config.yaml
model: "spectrogram enhancement model"
dataset: "simulated sounds of rotating machines with and without faults"
train_examples: 39062
gain_aug_db: 6
noise_aug: 0.002
n_mels: 64
hop_length: 160
input: "log_mel"
win_length: 400
task: "enhancement"
loss: "l1"
arch: "unet"
norm: "groupnorm"
activation: "gelu"
weight_standardization: false
pixel_unshuffle: 2
widths: [64, 128, 256]
blocks_per_level: 2
block: "sep"
dropout: 0.1
attention: false
upsampling: "nearest_conv"
init: "trunc_normal_002"
residual_init: "zero_last"
optimizer: "adamw"
lr: 0.0028
beta1: 0.9
beta2: 0.999
eps: 1e-10
steps: 7600
batch_size: 256
epochs: 49.8
lr_schedule: "poly"
final_lr_fraction: 0.01
warmup_steps: 150
weight_decay: 0.4
Rows from block 5 of a small spectrogram enhancement model, named by matrix and row number. Rows with one number belong to one channel. Each number is 128 + 24 x the weight over its row's rms, rounded and kept within 0 to 255. All counts start at 0.
Before each channel's rows are labels from the 100 clips, of 14848, where the channel reaches its highest value: "responds to" is what is common among them. Only what is clearly more common there than usual is listed. The data: simulated sounds of rotating machines with and without faults.
# convs1: first pointwise conv (model.mid.1.convs.1.weight, 256x256x1x1), inputs 0-85
# convs3: second pointwise conv (model.mid.1.convs.3.weight, 256x256x1x1, transposed), outputs 0-85

responds to: state: faulty; rattle
convs1.220 [140 104 147 126 141 130 120 153 170 166 137 143 139 126 181 156 138 122 149 157 108 156 100 120 100 137 155  96 129 136 123 108 104 152 143 134 128 157 140 125 157 171 123 114 122 116 126 147 114  96 106 162 149 169 159 169 180 138  66 142 142 107 111  88 156  94 148 145 147 112 139 128 103 114 126 147 143 120 130 149 129 124 110 145 127 149]
convs3.220 [132 160 120 143 137 106 111 132 161 107 129 139 126  78 135 121 134 146 130  98 110 129 161 156  98 151 155 109 151 125 131  86 124 142 118 106 128 100 126 106 128 109 127 120 169  94 129 130 134 140 144 107 158 158 143 112 136 145 188 159 115  13 108 136 133 125 115 125 126 146 118 118 101 108 112 139  95 106 105 112 128 138 115 134 149  88]

responds to: rattle
convs1.67 [136 163 106 141 117 130 141 138 104 133 129 162 133 114 100 128 106 115 102 150 104 119 153 137 131 120 137 130 117 128 130 112 128 109 123 129 105 120 137 127 178 167 146 122 173 104 154  69 108 131 133 150 131 190 145 110 198 128 125 129 137 119 115 121 147 102 126 134 165 104 139 120 116 126 156 125 141 128 123 137 123 108 120 177 130 154]
convs3.67 [131 173 139 135 157 167 144 140 148 165 126  78 121 138 101 150 105 122 124 128 117 120 108 145 171 102 103 149  99 166 123 134 111 100 136 114 144 153 139 119 146 118 134 111 101 144 141 145 122 144 134 242 144 121  82 173 139 104 145 135 138 178 132 169 120 128 156 119 124 105 133 153 172 136 133 123 146 120 127 101 139  91 142 138 116 120]

responds to: gearbox
convs1.251 [130 142  92 153 143 114 138 132 120 110 129 133 110 149 128 120 123 110 109 137 159 145 100 128 139  98 171 196 134 143 123 165 119 120 118 142 110 122 160 133 102 170 148  91 117 142 189  89 116 110 131 123 148 101 168 132 120 172 127 122 155  73 131 163 154 117  98 118 124 110 144 119 128 132 185 103 150 147 134 120 120 112 185 139 125 142]
convs3.251 [147 223 103 168 140  99 146 139 114 122 136 123 125 145  95 119 128 124 124  62 144 127  76 112  90 136 122  79 117 132 123 128 119 103 152  99 126 138 125 121 110  45 120 151 109 129 154 135 126 137 144 127 133  63  90 144 125 123 132 132 150 123 113 103 166 158 123 118 132 129 114 116  86 132 112 128 122 125 104  89 131 129 105 132 119 166]

responds to: rattle; gearbox
convs1.224 [134 116 124 136 142 124 117 111 156 143 120 132 119  92  88 114 127 148 122 115  91 124 150 127 175 125 143 129 125 138 128 100 136 100 143 155  51 168 135 124  95 136 101 155 140 131 159 129 156 150 117  85 148 133 119 166 150 121 165 127 122 155 127 114  96 121 164 143 166 137 145 140  86  85 144 139 119 115 127 143 134 116 162 130 126 168]
convs3.224 [129 132 104 125 138 104 151 133 175 102 126 121 165 159 101 128 128 116 148 146 158 126  88 134 109 149 124 123 118 135 129 157 134 138 150 131 118 145 123 159 160  63 135 156 101  87 158 127 121 122 159 115 115  93 140 128 128 130 121 112 157 123 220  72 134 169 127 123 126 130 128 111  65 128 123 122 134 115 132 137 118 130 134 123 130 147]

responds to: rattle; gearbox
convs1.190 [125 118 162 136 162  88 132 130 124 147 129 147 150 132  88 174 133 149 114 150 102 103 100 129 165 177 160 137 136 134 115 120 124 150 129 129 136 137 117 143 131 151 121 132 145 140 130 159 169 145 159 121 113 143 121 168 143 102 121 150  65 159 110 117 115  97 146 153 136 154 148 127  91 127 140 135 144 131 111 129  81 123 142 131 132 139]
convs3.190 [135 112 124  90 134 125 132 125  63 108 124 136 137 138 136 125 127 116 164 147 102 126 130 127 161 130 123 137 147 125 119 158 117 106 104 163 134 147 111 106  98 138 118 109 107 178 112 135 128  69 126 142 112 166 126 112 130 156 127 109 104 131  90 163 104 116  75  96 157 111 136 119 153 119 136 153 115 174 114 137 119 109  94 135  98 115]

responds to: rattle
convs1.179 [135  99 152 123 158  88 112 144 115 161 130 120 152 135 106 165 134 138 125 137  88 124 124 129 159 174 182 128 130 128 119 114 124 140 150 129 144 114 122 137 119 139 112 141 119 136 144 119 133 139 151 144 129 164 150 133 138  95 106 130  43 129 111 118 115  89 162 147 153 151 164 122  97 166 137 126 158 115 127 140  94 135 143 119 133 143]
convs3.179 [127 123 114  93 116 139 125 132  84 128 124 142 127 152 122 123 130 125 153 123 113 114 134 120 147 123 121 115  96 132 123 150 109 116 111 141 132 154 119  65  78 108 120 129 105 214 126 134 120  86  96 143 104 143 110  91 129 149 117  93 124 151  99 136 108 121  65 117 174 119 138 117 156 142 131 156 146 192 126 142 137 126 107 127 113 125]

responds to: gearbox
convs1.255 [136 141  98 150 143 114 146 129 126 105 130 139 103 144 128 130 126 111 109 134 157 133  97 126 144  99 168 198 140 145 122 166 126 118 114 149 111 138 161 142 104 162 144  89 125 141 195  93 120 127 130 117 153  98 165 141 123 169 132 128 148  69 133 166 150 120 102 120 130 111 131 115 125 124 181 106 146 141 135 121 114 112 193 141 122 145]
convs3.255 [145 172 116 167 128  97 142 129 108 111 137 133 131 165  95 124 132 127 126  60 147 141  71 104  94 139 121  87 113 134 124 132 126  89 144 109 126 123 115 119 125  80 122 155  94 116 152 135 124 142 144 125 132  89  75 142 122 119 132 129 158 133 111 101 179 161 119 122 133 132 116 124  98 127 110 128 126 135 111  75 127 130 115 127 119 163]